config = dict(
    model='image captioner',
    dataset='simulated grey scan slices of phantoms with and without marks',
    train_examples=122500,
    image_size=64,
    crop_scale_min=1,
    horizontal_flip=False,
    translate=0.06,
    rotation_deg=10,
    tokenizer='word',
    vocab_size=25,
    encoder_arch='coatnet',
    encoder_norm='rmsnorm',
    encoder_norm_position='pre',
    encoder_activation='silu',
    encoder_mlp_ratio=4,
    encoder_head_dim=32,
    encoder_fused_qkv=False,
    encoder_qk_norm=False,
    encoder_parallel_block=False,
    encoder_inner_norm=False,
    encoder_patch_size=[4, 4],
    encoder_conv_stem=False,
    encoder_depths=[2, 5, 2],
    encoder_widths=[64, 128, 256],
    fusion='prefix',
    decoder_width=256,
    decoder_layers=8,
    decoder_norm='layernorm',
    decoder_norm_position='sandwich',
    decoder_activation='gelu',
    decoder_mlp_ratio=2,
    decoder_head_dim=64,
    decoder_fused_qkv=True,
    decoder_bias='all',
    decoder_qk_norm=False,
    decoder_parallel_block=False,
    decoder_dropout=0.1,
    decoder_inner_norm=False,
    decoder_positions='rope',
    decoder_prefix_bidirectional=False,
    decoder_connector='mlp',
    decoder_tie_embeddings=False,
    init='kaiming_normal',
    residual_init='scaled_by_depth',
    optimizer='soap',
    beta2=0.999,
    learning_rate=0.0013,
    beta1=0.95,
    shampoo_beta=0.999,
    eps=1e-08,
    precondition_frequency=10,
    max_precond_dim=1024,
    one_sided=False,
    adamw_lr_other_params=0.001,
    max_grad_norm=5.0,
    max_steps=4300,
    batch_size=128,
    epochs=4.5,
    lr_schedule='cosine',
    final_lr_fraction=0.01,
    warmup_steps=120,
    weight_decay=0.1,
    adamw_weight_decay_other_params=0,
)
Rows from block 3 of the image encoder, named by matrix and row number. Each number is 50 + 12 x the weight over the matrix's rms, rounded and kept within 0 to 99. All counts start at 0.
# convs2: project pointwise conv (encoder.blocks.3.convs.2.weight, 128x512x1x1), inputs 444-511
convs2.8:50 59 58 50 54 38 50 34 77 62 45 36 40 50 41 37 67 47 42 65 67 56 35 63 54 53 53 52 61 50 59 58 40 52 82 53 52 45 61 64 39 31 41 40 49 66 46 56 50 39 49 46 39 55 57 49 45 38 39 86 41 40 46 44 61 62 53 73
convs2.9:20 41 29 36 48 63 42 51 63 54 41 46 69 35 61 54 50 50 53 58 36 64 37 68 53 44 53 70 49 46 51 40 64 55 45 66 45 39 53 43 58 61 43 63 67 57 57 34 52 51 37 62 31 67 40 56 49 49 46 52 59 54 56 50 58 45 51 51
convs2.10:44 59 25 40 66 63 51 53 41 52 32 59 45 53 54 56 41 40 65 47 36 36 55 74 83 44 25 46 31 55 33 44 38 49 46 64 59 70 39 54 63 23 54 40 49 35 60 38 52 56 55 48 33 59 55 64 46 38 55 54 57 66 48 28 52 51 41 46
convs2.11:50 63 57 39 58 49 57 61 55 64 46 49 55 55 57 66 32 61 50 27 47 57 45 33 41 62 41 68 56 52 48 56 51 42 62 57 55 54 58 54 57 43 48 66 51 52 24 45 53 55 58 44 52 74 54 74 42 56 51 53 69 53 37 48 64 38 53 36
convs2.12:43 36 59 44 49 58 41 53 53 68 44 56 60 47 67 51 45 42 41 63 43 44 63 56 40 29 62 59 59 54 45 48 59 40 63 41 42 34 60 57 63 47 41 58 52 58 53 59 53 53 54 46 61 62 27 58 40 67 59 64 79 40 44 52 40 36 66 56
convs2.13:58 69 46 66 50 47 50 43 59 67 44 72 48 68 45 57 65 59 61 51 43 40 60 43 51 34 52 71 58 62 36 52 37 51 50 64 63 53 49 49 55 47 37 49 53 68 63 76 37 58 53 39 75 53 53 39 58 49 35 48 49 47 48 50 66 40 56 40
convs2.14:47 41 40 59 52 70 53 50 50 42 46 51 41 51 52 45 27 50 32 56 30 65 59 50 38 49 64 38 60 56 31 46 63 61 41 54 55 58 50 53 57 39 53 52 54 35 55 67 45 43 59 44 32 63 45 53 78 66 55 31 75 42 68 58 61 58 57 52
convs2.15:62 59 59 43 48 50 50 56 56 54 53 46 50 66 55 54 81 37 43 43 23 34 46 74 61 40 45 55 39 65 50 63 53 39 35 54 50 48 40 46 58 46 48 62 73 41 52 42 42 59 64 67 44 35 43 53 65 49 50 66 38 55 43 57 57 41 44 36
convs2.16:70 51 50 43 25 59 61 55 24 64 37 38 55 51 46 64 66 39 50 46 51 52 44 43 54 61 66 35 46 42 62 24 49 28 45 14 46 71 45 42 50 66 45 55 19 55 53 46 32 61 52 44 49 34 49 63 80 37 59 61 64 47 51 20 51 74 62 80
convs2.17:44 41 59 51 51 46 68 44 45 66 54 27 32 57 49 60 44 49 54 43 62 62 40 54 52 49 57 33 59 67 52 56 40 47 50 27 55 47 62 39 54 51 48 70 49 47 64 61 42 84 37 68 41 36 41 54 40 38 42 35 66 54 40 66 54 49 68 37
convs2.18:68 53 74 42 40 36 51 82 53 31 44 59 69 52 48 37 53 62 45 61 31 43 61 64 33 45 61 68 54 62 57 42 43 65 50 55 38 82 61 45 46 52 51 56 47 51 72 69 62 36 54 48 55 62 30 56 48 39 69 71 60 57 69 43 64 45 54 52
convs2.19:24 73 55 41 36 36 38 39 39 50 85 72 28 65 61 50 38 54 40 54 56 61 55 47 48 66 49 52 30 63 46 53 61 49 54 74 38 59 61 56 40 48 42 46 51 38 30 53 49 27 48 23 55 68 52 46 70 63 49 49 83 38 60 40 59 35 41 46
convs2.20:57 61 62 42 50 45 62 45 70 58 63 39 26 57 36 40 61 51 59 54 55 49 58 47 48 53 40 37 54 42 24 55 37 46 60 50 53 42 57 63 52 38 44 45 65 55 44 61 52 34 40 57 42 44 53 58 38 62 55 48 15 44 62 72 45 27 46 53
convs2.21:69 46 33 57 48 54 56 52 61 56 59 42 55 77 49 58 43 68 57 27 64 42 58 56 25 28 37 48 53 62 48 58 36 54 58 43 40 61 39 60 71 54 47 50 64 29 58 21 59 65 37 49 54 31 49 49 45 46 59 48 41 57 58 48 37 43 50 57
convs2.22:50 38 52 72 58 47 43 24 45 47 69 34 56 53 44 41 51 66 67 58 61 33 61 43 48 21 59 44 56 46 57 56 31 46 48 63 51 64 59 60 62 38 43 49 34 59 38 62 45 27 46 36 57 52 66 62 47 53 45 44 64 42 35 43 46 45 64 55
convs2.23:54 50 52 54 34 61 44 48 75 57 45 62 42 61 21 52 53 54 74 45 44 48 40 55 60 43 81 58 40 39 33 23 47 36 36 31 49 36 47 55 58 38 49 61 46 48 47 39 57 53 51 58 70 62 38 54 40 75 52 71 44 42 60 40 46 49 65 41
convs2.24:43 33 43 51 45 52 56 71 45 59 55 52 60 49 37 63 59 58 61 39 38 50 36 52 61 57 58 53 30 40 37 26 57 75 49 57 47 60 69 27 27 49 41 73 19 43 52 53 32 71 31 39 53 49 55 52 71 49 41 63 69 49 69 51 46 68 34 29
convs2.25:51 48 49 56 49 56 34 46 48 59 67 49 62 35 60 42 63 54 56 62 50 45 49 60 60 56 46 50 42 60 52 30 57 56 55 60 53 35 54 34 57 62 38 40 44 41 47 70 62 39 65 44 58 42 45 43 33 57 57 49 54 46 54 53 50 40 58 42
convs2.26:46 59 77 62 29 68 79 67 47 43 58 75 56 43 57 54 46 58 33 61 45 44 52 54 55 40 49 44 41 36 38 72 46 28 50 58 64 42 46 40 33 60 60 36 53 34 60 25 48 17 33 39 60 67 65 51 48 52 55 38 46 48 35 65 59 33 72 30
convs2.27:49 51 46 70 53 34 48 47 41 56 38 60 54 68 49 69 34 53 42 64 40 34 47 54 65 59 61 41 42 43 71 48 47 72 35 56 65 73 39 47 49 37 56 57 45 56 42 45 30 68 53 55 23 39 26 71 71 28 63 56 64 43 74 51 45 63 49 49
convs2.28:33 48 45 30 46 50 50 50 41 46 59 47 58 40 55 67 49 33 51 48 21 57 44 43 63 43 50 19 72 63 53 42 50 64 41 50 51 51 57 35 59 55 31 43 49 48 38 74 48 42 28 45 61 63 48 48 46 54 57 44 69 52 51 44 64 49 53 55
convs2.29:32 44 52 52 62 69 60 52 37 79 61 50 18 31 51 50 31 35 32 32 44 48 41 41 55 49 71 43 60 34 63 58 49 36 40 53 52 57 62 58 36 39 49 63 30 70 31 53 38 65 53 63 48 57 49 58 50 53 47 31 41 44 63 53 62 62 42 40
convs2.30:46 35 47 49 53 49 51 33 37 78 38 40 54 33 57 35 35 41 63 44 55 48 55 61 65 35 65 57 50 42 32 39 61 58 50 47 40 81 50 65 40 64 32 66 44 60 37 46 67 71 55 68 60 52 63 64 51 37 56 42 70 26 37 52 55 55 38 40
convs2.31:42 47 68 05 60 50 58 52 21 53 64 47 40 45 43 65 43 49 61 57 41 52 28 65 34 46 44 69 51 52 39 60 37 62 23 40 43 52 36 53 44 48 43 38 38 33 56 56 37 68 44 61 48 44 46 48 74 48 63 51 56 56 61 52 60 71 71 72
convs2.32:42 66 74 58 39 62 65 60 27 44 66 51 46 37 63 41 64 50 58 62 60 65 35 48 57 65 58 47 47 42 66 46 47 63 52 61 55 36 57 62 43 47 57 47 30 70 39 33 34 53 47 57 47 38 57 68 52 45 72 59 66 37 70 48 64 57 51 55
convs2.33:51 39 49 85 59 67 29 57 49 76 63 38 66 54 37 71 37 47 40 67 68 52 51 37 56 59 55 54 34 44 44 43 46 44 41 63 58 50 46 56 79 41 59 40 52 40 53 54 59 30 56 58 29 39 60 65 37 34 50 52 63 36 52 40 55 39 68 54
convs2.34:65 45 38 46 70 36 59 68 60 36 48 54 46 49 56 36 58 60 55 58 45 36 56 61 56 63 32 41 43 48 44 29 23 62 57 41 59 60 44 50 49 45 61 61 44 29 53 55 34 37 54 48 48 35 56 47 52 47 45 23 54 63 57 33 43 50 65 33
convs2.35:55 67 60 45 64 66 43 55 57 20 53 46 54 42 57 47 42 39 36 60 36 62 46 48 31 31 51 64 52 47 57 61 52 54 55 48 53 53 45 46 48 56 48 47 54 69 67 68 55 66 50 46 56 45 39 36 56 71 33 51 37 46 46 64 40 46 43 26
convs2.36:70 52 62 59 41 63 42 64 44 62 45 52 60 46 51 33 48 63 65 60 48 41 41 52 48 49 50 47 65 53 61 50 51 55 30 47 42 67 46 51 62 52 62 49 64 39 55 53 42 24 52 45 66 76 61 63 40 41 62 43 71 51 30 23 66 41 39 39
convs2.37:26 66 60 50 44 58 52 46 51 43 49 28 77 42 57 52 38 51 51 45 59 66 34 32 56 57 53 28 33 43 51 53 57 54 72 49 57 44 24 32 36 64 50 47 56 44 45 44 43 59 52 57 49 48 50 47 53 17 70 48 42 56 65 47 50 31 42 38
convs2.38:60 68 65 48 44 40 47 69 49 67 37 72 22 43 38 56 40 72 53 61 43 52 55 54 77 37 52 49 44 41 78 53 37 53 51 51 50 64 39 55 64 43 69 51 48 48 41 57 40 45 40 31 57 72 65 55 44 55 37 25 43 67 54 46 74 39 51 52
convs2.39:60 44 28 44 46 40 45 47 56 42 53 42 54 57 48 63 59 37 49 48 61 53 68 41 43 58 44 64 60 68 58 28 63 39 49 41 35 43 53 54 51 54 61 65 71 53 50 54 20 56 39 51 55 41 53 41 54 48 64 54 33 47 66 45 48 37 74 66
convs2.40:61 67 50 60 50 53 42 55 48 59 56 55 50 55 47 28 58 50 45 34 65 43 32 62 50 46 58 54 64 48 50 57 56 34 54 65 32 61 62 70 30 33 63 55 48 30 38 47 37 23 64 57 59 46 39 34 41 62 25 27 35 29 40 54 44 39 49 57
convs2.41:33 36 32 31 54 63 56 69 45 56 54 50 55 54 69 53 42 54 31 51 45 52 55 56 62 59 58 59 59 34 57 60 59 44 59 44 50 44 72 66 41 44 43 60 47 50 17 68 33 49 25 81 52 32 65 54 63 38 54 81 67 39 53 42 55 56 59 26
convs2.42:47 62 46 52 44 58 42 47 40 66 43 55 44 37 42 53 62 42 41 42 45 57 31 55 46 53 52 46 49 63 47 41 50 34 31 40 42 62 59 62 44 39 41 63 46 42 45 46 35 50 38 43 38 12 62 53 46 63 46 51 46 30 50 49 47 59 74 65
convs2.43:46 77 55 36 51 29 40 73 45 42 63 38 66 57 41 32 51 57 39 39 64 43 61 52 80 61 58 57 53 68 56 67 70 57 53 56 35 47 61 43 46 38 37 45 53 51 60 59 36 28 72 60 51 26 57 47 56 71 57 38 51 21 36 69 59 54 42 60
convs2.44:47 59 37 65 41 45 53 55 46 62 70 55 56 41 58 34 23 31 47 32 27 43 35 51 47 49 34 46 59 65 51 48 57 57 44 67 33 42 62 48 43 57 57 53 40 64 50 37 40 37 54 38 52 61 51 40 28 52 41 46 82 38 67 64 49 63 47 54
convs2.45:44 51 41 26 29 44 32 50 50 53 44 24 58 50 54 53 47 58 42 58 62 47 56 47 47 60 56 50 54 71 51 61 81 33 37 69 47 45 51 28 58 47 55 55 37 38 47 83 54 60 55 54 67 72 37 56 60 31 49 64 48 35 72 54 46 59 35 48
convs2.46:46 45 54 45 52 55 53 34 42 47 76 41 46 40 60 49 53 36 45 88 34 49 54 38 47 52 52 41 52 62 36 43 55 53 43 37 25 58 61 88 44 64 50 34 40 64 47 73 47 66 51 32 56 32 50 41 39 50 63 65 63 61 27 49 63 48 51 66
convs2.47:53 46 57 63 52 60 48 46 43 51 58 59 46 60 41 64 49 47 51 44 48 41 53 45 39 48 45 40 52 57 50 52 58 81 65 48 55 38 55 39 41 46 41 57 51 46 51 36 61 40 42 58 44 68 59 54 39 43 59 40 51 47 25 57 64 29 50 58
convs2.48:53 48 68 46 57 38 50 36 49 43 44 39 63 40 49 52 53 64 24 56 79 34 45 46 44 64 34 59 70 55 46 70 33 58 58 49 38 48 41 61 45 70 49 54 66 66 50 54 68 49 68 51 63 29 66 33 55 52 46 42 50 45 51 77 39 41 45 57
convs2.49:47 39 21 57 62 45 61 42 62 50 60 31 54 57 42 75 44 45 52 41 71 21 55 48 54 37 66 39 51 60 57 62 41 27 40 65 68 58 24 49 70 39 58 46 46 51 69 53 59 57 42 46 53 62 63 44 43 45 59 57 41 53 33 40 38 39 43 55
convs2.50:48 65 64 60 65 61 43 47 60 37 53 53 49 25 53 46 66 35 44 33 28 43 61 66 39 46 57 33 48 05 49 54 56 49 50 56 15 34 52 46 45 39 54 70 63 65 39 46 47 33 54 71 45 28 44 55 40 47 54 42 47 51 35 40 63 33 52 44
convs2.51:48 30 41 17 59 50 55 51 58 23 29 37 51 58 34 38 37 65 70 43 33 68 50 39 56 57 49 40 70 12 61 34 77 39 59 54 60 39 62 46 44 43 55 54 40 44 51 64 64 51 45 38 66 58 41 15 64 56 45 50 42 48 37 51 47 60 54 62
convs2.52:42 70 52 45 52 48 45 50 60 67 28 38 56 39 31 56 61 44 47 42 37 38 44 57 41 58 71 51 49 75 65 68 62 63 48 43 49 20 43 66 26 59 37 45 59 51 41 78 46 81 38 49 42 45 32 56 46 49 54 46 48 64 51 59 46 46 44 53
convs2.53:53 39 47 53 60 65 47 51 38 56 43 30 67 49 34 50 50 46 40 41 34 48 20 49 40 55 45 58 54 61 42 63 62 65 61 29 69 44 36 45 66 46 63 72 44 40 31 67 50 36 43 50 43 41 42 55 52 37 40 45 43 66 45 64 40 40 48 34
convs2.54:68 51 31 66 58 68 76 45 43 52 46 40 48 36 51 22 61 56 43 66 36 43 50 36 55 68 32 44 68 41 55 50 49 49 46 35 53 47 38 70 44 52 45 40 84 46 46 34 76 42 52 38 42 44 29 48 47 71 52 51 59 53 58 55 56 48 47 29
convs2.55:43 40 47 40 46 59 41 50 30 47 57 59 52 28 41 60 51 41 39 60 35 48 62 67 60 57 49 31 33 49 66 46 55 50 58 50 59 66 35 34 47 39 53 57 39 29 48 68 45 54 63 30 56 82 42 59 67 49 47 30 62 60 53 37 70 60 42 56
convs2.56:61 47 36 44 41 66 50 59 38 71 60 45 63 48 56 63 41 39 79 45 54 60 46 53 55 43 55 30 32 69 51 48 46 59 31 57 33 14 49 39 38 54 62 21 68 52 49 45 37 62 57 64 67 41 49 53 51 53 57 16 55 35 52 66 56 48 28 59
convs2.57:65 32 37 50 52 54 53 71 42 54 36 54 50 42 22 54 62 52 46 58 40 43 37 64 41 49 42 54 35 51 48 35 45 67 53 33 40 54 92 41 53 30 75 39 49 53 45 46 47 64 32 35 45 59 42 56 53 69 41 31 47 41 51 42 43 66 51 50
convs2.58:44 42 54 55 55 45 51 42 65 51 52 45 32 41 56 48 55 27 38 64 50 40 45 57 57 39 57 53 41 47 62 45 52 60 52 12 57 66 49 52 35 62 43 66 74 55 61 37 42 53 34 77 58 29 58 43 36 50 44 53 68 50 46 51 44 54 50 50
convs2.59:61 53 47 31 48 40 39 46 55 33 79 31 41 32 54 58 58 62 57 50 51 41 48 61 53 55 40 57 48 27 44 40 46 48 44 39 41 33 47 33 62 33 46 58 77 52 45 48 51 60 39 55 38 57 33 13 51 47 26 61 35 60 43 55 58 36 47 44
convs2.60:35 33 72 35 42 47 53 34 37 44 22 53 43 55 58 43 55 38 54 43 59 50 60 48 55 57 68 76 28 50 60 63 67 29 38 41 59 21 49 58 58 52 39 56 40 48 32 49 51 56 39 55 50 44 57 54 44 47 38 53 23 55 53 52 51 57 34 45
convs2.61:59 71 28 54 52 39 68 51 64 38 64 45 43 62 51 48 39 34 65 41 46 48 39 45 48 64 22 30 47 51 28 54 70 40 27 65 52 80 28 33 58 52 61 25 44 51 69 48 44 37 60 54 34 34 56 47 47 50 40 43 69 67 42 49 62 44 46 55
convs2.62:45 58 52 40 45 45 54 44 39 51 61 33 62 78 49 47 51 37 63 42 45 62 53 56 67 51 47 43 42 56 47 55 57 43 42 57 62 25 40 64 50 36 45 54 29 44 40 51 54 65 51 74 38 74 52 67 49 64 56 30 63 59 30 72 50 61 43 65
convs2.63:44 46 41 49 73 56 46 41 52 64 42 59 53 66 27 60 58 67 62 57 48 46 59 48 45 51 58 42 47 36 32 47 76 51 64 56 47 56 47 39 43 62 48 55 34 30 40 38 44 53 32 72 51 40 55 66 43 55 52 53 56 46 45 33 54 50 63 60
convs2.64:23 40 45 63 58 57 28 64 52 56 53 78 48 38 47 34 34 63 45 82 51 36 16 48 50 27 42 55 55 70 64 40 40 73 47 62 53 73 55 36 51 69 64 64 44 36 55 63 59 31 48 43 44 60 54 43 39 57 45 47 59 70 53 47 29 37 59 65
convs2.65:41 51 48 29 32 59 57 47 43 60 60 32 55 56 64 62 44 51 75 40 56 52 28 49 41 65 51 61 55 55 62 62 79 38 48 62 30 13 60 30 44 64 39 50 43 60 45 47 38 78 58 59 55 46 64 23 48 49 51 60 30 36 74 50 26 46 58 48
convs2.66:66 62 39 30 31 54 61 41 51 63 53 52 46 63 42 66 53 54 58 44 58 38 45 42 58 54 50 55 58 41 32 39 74 60 44 51 46 44 50 30 54 50 58 50 67 58 53 71 44 59 28 37 61 55 60 73 52 46 39 60 46 29 80 58 47 49 56 33
convs2.67:60 47 48 57 50 32 61 33 54 52 55 67 59 67 51 50 77 63 28 45 36 44 36 49 49 37 27 34 47 56 37 59 59 48 64 59 57 29 27 52 51 49 35 49 54 32 44 58 35 28 44 55 28 43 58 54 57 42 44 34 59 56 45 21 41 56 48 42
convs2.68:49 50 62 65 46 55 46 66 40 50 17 95 33 50 42 43 28 60 57 53 14 59 73 49 58 63 59 39 31 34 63 60 52 63 59 39 63 49 51 29 47 28 64 43 54 54 40 49 48 65 63 56 64 28 68 63 62 22 49 44 70 56 55 49 43 68 65 40
convs2.69:49 58 42 61 63 38 43 51 33 63 65 58 49 52 37 64 47 67 43 48 75 38 46 64 47 40 58 33 55 57 35 43 34 46 50 51 37 42 39 38 35 59 49 34 49 33 75 66 41 23 49 48 30 39 45 57 64 40 60 50 44 40 65 49 48 50 47 56
convs2.70:47 68 56 61 66 46 34 68 52 48 48 59 58 58 59 47 39 59 31 48 46 50 40 50 54 57 44 48 45 43 55 50 38 55 40 67 47 71 53 60 52 72 43 59 52 44 50 53 47 51 48 42 40 62 57 62 72 24 61 44 62 41 54 31 38 63 39 51
convs2.71:36 52 39 68 36 35 48 60 27 63 53 27 41 57 47 57 40 43 40 33 67 64 67 59 53 47 51 42 59 55 64 57 32 57 46 49 57 52 56 39 52 46 58 50 63 55 43 30 48 64 64 54 27 40 72 48 60 62 63 70 42 50 58 58 62 47 62 59
convs2.72:37 49 48 65 54 54 60 60 34 53 40 25 63 44 38 52 45 78 58 37 57 38 50 58 52 40 50 61 41 31 51 48 45 61 49 57 53 59 52 37 50 47 40 55 56 43 43 59 48 48 33 29 52 69 45 46 59 44 72 23 60 36 49 56 46 19 66 36
convs2.73:41 79 52 50 44 49 70 51 64 62 55 40 37 61 59 57 55 36 43 47 42 49 60 58 60 20 56 48 58 49 49 42 52 54 37 55 41 41 45 55 46 53 52 62 45 57 57 54 43 63 43 62 17 44 51 37 41 52 31 48 58 31 30 40 55 58 37 56
convs2.74:24 43 51 50 52 50 74 50 46 57 71 58 44 28 49 61 39 62 41 36 70 64 66 62 39 32 66 52 69 48 43 31 69 56 59 58 55 51 41 65 57 52 73 61 60 78 54 43 40 36 50 72 33 47 59 40 43 33 47 61 31 45 64 59 30 52 61 55
convs2.75:79 70 63 55 43 37 34 57 64 38 53 44 09 28 59 49 64 51 35 55 60 60 33 56 49 34 59 27 68 46 62 43 67 51 43 43 61 48 62 68 20 56 46 55 50 55 62 60 60 52 41 46 37 55 42 64 53 31 45 56 32 45 61 47 75 26 47 65
convs2.76:31 48 45 53 40 36 47 35 49 49 54 44 57 34 53 47 37 32 37 32 33 44 50 44 56 62 42 31 47 47 57 30 38 56 39 57 57 55 61 52 22 60 39 57 59 55 34 66 52 40 47 48 44 71 55 42 69 47 35 57 40 31 49 57 45 35 71 61
convs2.77:58 51 40 52 50 30 63 37 63 51 62 49 90 45 45 45 61 48 52 42 36 54 62 51 40 65 45 54 39 25 64 36 32 55 48 47 35 51 64 35 52 59 50 50 57 51 41 37 41 45 63 54 48 47 61 46 56 38 38 63 25 39 48 45 31 53 52 27
convs2.78:55 56 50 70 34 43 46 47 60 60 59 70 46 64 64 52 59 45 61 61 42 56 59 41 71 47 54 48 49 50 38 35 43 43 55 55 54 83 46 55 47 51 58 51 78 59 65 34 47 19 69 52 39 38 39 50 39 42 66 41 79 30 76 30 46 49 56 56
convs2.79:68 39 68 37 31 70 74 31 45 69 54 54 42 71 36 53 80 37 38 62 44 46 51 50 53 41 64 53 52 64 52 53 58 51 40 50 34 55 47 51 48 60 46 48 42 47 60 50 43 86 50 65 32 30 53 37 35 46 68 57 37 60 67 50 41 53 50 52
convs2.80:49 67 40 46 20 50 35 59 39 46 55 42 44 50 52 55 49 51 54 46 57 69 45 48 44 36 47 50 46 41 51 49 81 52 56 34 50 68 47 51 46 77 31 63 83 61 59 63 47 56 58 38 59 44 62 41 54 62 57 35 43 54 53 38 53 52 61 57
convs2.81:61 30 47 44 45 28 60 62 46 32 35 72 64 48 60 53 50 30 60 66 44 61 63 54 76 56 47 59 28 49 45 39 41 30 53 55 37 54 74 43 43 41 42 48 46 62 46 66 62 41 80 43 43 51 56 68 80 52 58 39 57 55 58 49 50 64 71 71
convs2.82:54 67 54 56 60 55 41 59 49 36 53 44 48 49 42 52 47 44 39 49 41 66 61 35 52 49 47 54 41 40 54 61 33 46 49 51 49 39 54 62 44 68 59 65 45 54 39 54 50 43 62 55 33 53 48 47 36 28 58 42 46 50 49 59 58 46 51 33
convs2.83:56 59 43 80 41 37 18 51 50 63 47 67 64 57 33 53 64 41 52 59 47 57 51 67 56 41 32 40 69 68 64 48 51 49 62 39 54 53 54 26 70 51 48 56 46 58 51 60 57 15 57 40 58 76 50 43 52 34 45 61 69 44 46 45 72 70 71 64
convs2.84:56 38 51 43 61 36 43 73 75 60 70 67 64 48 72 54 42 28 39 53 48 53 32 65 49 52 38 51 56 44 33 30 52 52 32 46 40 81 62 53 57 71 51 47 73 52 42 75 48 61 50 68 43 45 42 50 56 64 43 41 62 44 44 49 59 48 50 72
convs2.85:38 42 41 41 45 48 51 36 32 52 67 36 24 53 54 65 62 58 76 62 57 37 56 42 46 35 54 59 37 62 56 25 45 41 42 50 49 61 48 31 73 51 40 64 48 67 56 60 49 67 54 41 89 41 42 52 37 49 36 55 60 53 29 40 41 45 50 55
convs2.86:56 55 64 66 49 43 56 48 32 56 60 45 53 46 50 71 30 38 50 49 59 54 59 57 63 61 41 52 56 64 50 24 35 27 49 47 59 58 66 43 44 35 45 39 53 43 43 32 47 18 43 49 53 62 34 43 46 42 31 28 65 39 61 66 54 56 52 64
convs2.87:45 51 52 55 58 54 71 70 74 44 46 46 43 46 67 54 50 69 65 55 52 63 35 46 34 33 48 46 45 31 41 50 49 41 66 58 51 40 43 43 43 34 52 46 45 52 45 42 40 66 32 89 67 66 55 53 53 26 65 55 20 50 39 46 46 30 54 47
convs2.88:33 69 57 59 46 36 51 31 50 52 37 66 43 40 51 37 53 37 34 64 66 46 71 64 52 55 46 61 52 64 72 62 42 55 61 38 53 80 58 50 57 57 41 45 64 66 53 57 55 48 60 59 46 48 47 58 43 38 53 61 62 44 35 31 58 47 53 59
convs2.89:56 52 53 72 60 64 65 69 44 52 61 55 51 53 63 42 39 55 38 59 48 22 52 53 58 66 78 48 41 60 53 52 19 54 57 34 63 58 52 41 38 53 49 33 59 40 53 48 59 21 60 45 69 52 52 36 59 59 30 24 89 40 50 41 56 39 54 49
convs2.90:61 62 22 26 47 39 65 54 44 44 43 38 31 65 55 41 58 23 28 44 46 54 56 52 43 29 32 65 54 30 31 78 67 56 41 39 37 58 47 45 58 32 60 40 58 58 60 59 42 50 56 57 60 59 45 60 33 44 36 49 23 56 44 54 63 48 63 42
convs2.91:50 79 37 52 42 43 58 41 51 50 63 43 57 34 38 37 45 41 22 72 57 52 58 44 57 30 48 53 34 47 72 68 68 40 46 37 43 67 31 18 33 38 42 37 50 76 61 78 58 10 58 83 43 39 45 42 51 39 71 66 40 71 57 58 54 23 35 37
convs2.92:44 59 72 46 59 56 62 47 63 46 67 57 36 41 36 41 55 48 53 57 46 65 57 40 43 47 71 46 65 39 53 68 43 45 69 42 40 38 41 36 55 47 59 59 54 55 45 38 45 29 50 55 35 52 49 50 48 70 36 42 59 62 61 46 39 55 57 57
convs2.93:46 68 62 28 41 65 78 52 45 38 65 32 54 45 48 48 61 59 52 65 49 51 41 45 51 45 59 72 68 66 42 52 67 32 66 40 51 35 40 45 34 63 32 33 62 55 52 74 47 64 66 71 39 56 31 40 43 55 32 74 44 56 48 54 43 56 51 50
convs2.94:43 81 50 58 46 47 49 47 54 16 44 57 66 64 43 52 45 54 43 81 42 81 51 54 64 29 42 55 56 70 44 39 69 47 42 50 49 50 56 42 40 47 22 58 41 56 44 57 61 76 47 46 54 58 28 39 37 42 58 39 47 38 49 66 59 59 37 56
convs2.95:63 69 30 45 47 61 47 63 44 30 47 18 48 57 75 57 65 50 39 48 37 60 59 49 68 27 61 50 77 54 55 37 38 65 62 48 34 43 38 55 62 41 58 58 40 58 49 47 52 49 32 54 51 35 47 53 39 62 68 39 32 48 74 56 24 27 38 37
convs2.96:52 71 47 60 56 35 58 64 49 53 54 53 58 65 61 45 60 61 45 47 54 54 52 55 42 45 40 72 48 51 42 49 30 37 45 51 35 43 57 45 51 49 54 41 51 58 49 44 40 49 48 56 56 51 62 46 56 31 40 51 75 18 31 49 52 42 64 39
convs2.97:50 51 39 55 43 47 57 70 39 55 21 66 49 61 55 52 60 60 30 49 39 39 49 41 62 61 35 48 42 48 38 58 44 34 69 47 58 38 36 41 49 40 58 56 53 49 58 62 60 28 21 43 76 56 31 63 68 82 58 68 52 45 54 59 71 42 44 54
convs2.98:61 59 42 46 51 51 67 32 43 37 42 42 66 60 60 38 59 56 40 79 52 59 58 55 52 26 56 46 28 81 56 41 58 42 38 47 48 54 47 43 57 60 50 65 41 38 52 47 49 34 34 51 47 60 45 55 17 50 50 55 40 58 59 55 56 45 55 44
convs2.99:67 40 52 50 45 48 52 60 52 47 38 60 39 51 43 47 50 33 39 58 52 42 42 46 32 31 58 50 44 33 41 45 76 54 63 45 55 48 26 58 42 52 36 80 52 59 43 42 47 56 48 53 48 58 31 40 27 61 56 62 32 48 65 63 44 46 63 59
convs2.100:37 44 57 53 41 50 53 48 52 55 68 29 67 39 60 42 42 63 57 45 56 51 50 42 40 56 58 58 67 65 44 49 44 60 40 59 44 27 40 47 50 36 23 33 49 58 39 51 45 54 59 49 45 49 39 65 34 57 46 59 47 23 39 58 55 49 20 44
convs2.101:38 43 45 45 44 41 45 49 55 46 34 49 51 69 41 65 47 57 71 48 60 60 53 44 63 52 60 73 52 49 51 76 42 44 29 51 53 58 59 41 51 33 48 43 58 45 25 64 45 79 54 55 32 70 60 51 87 49 39 45 40 46 25 33 69 57 65 32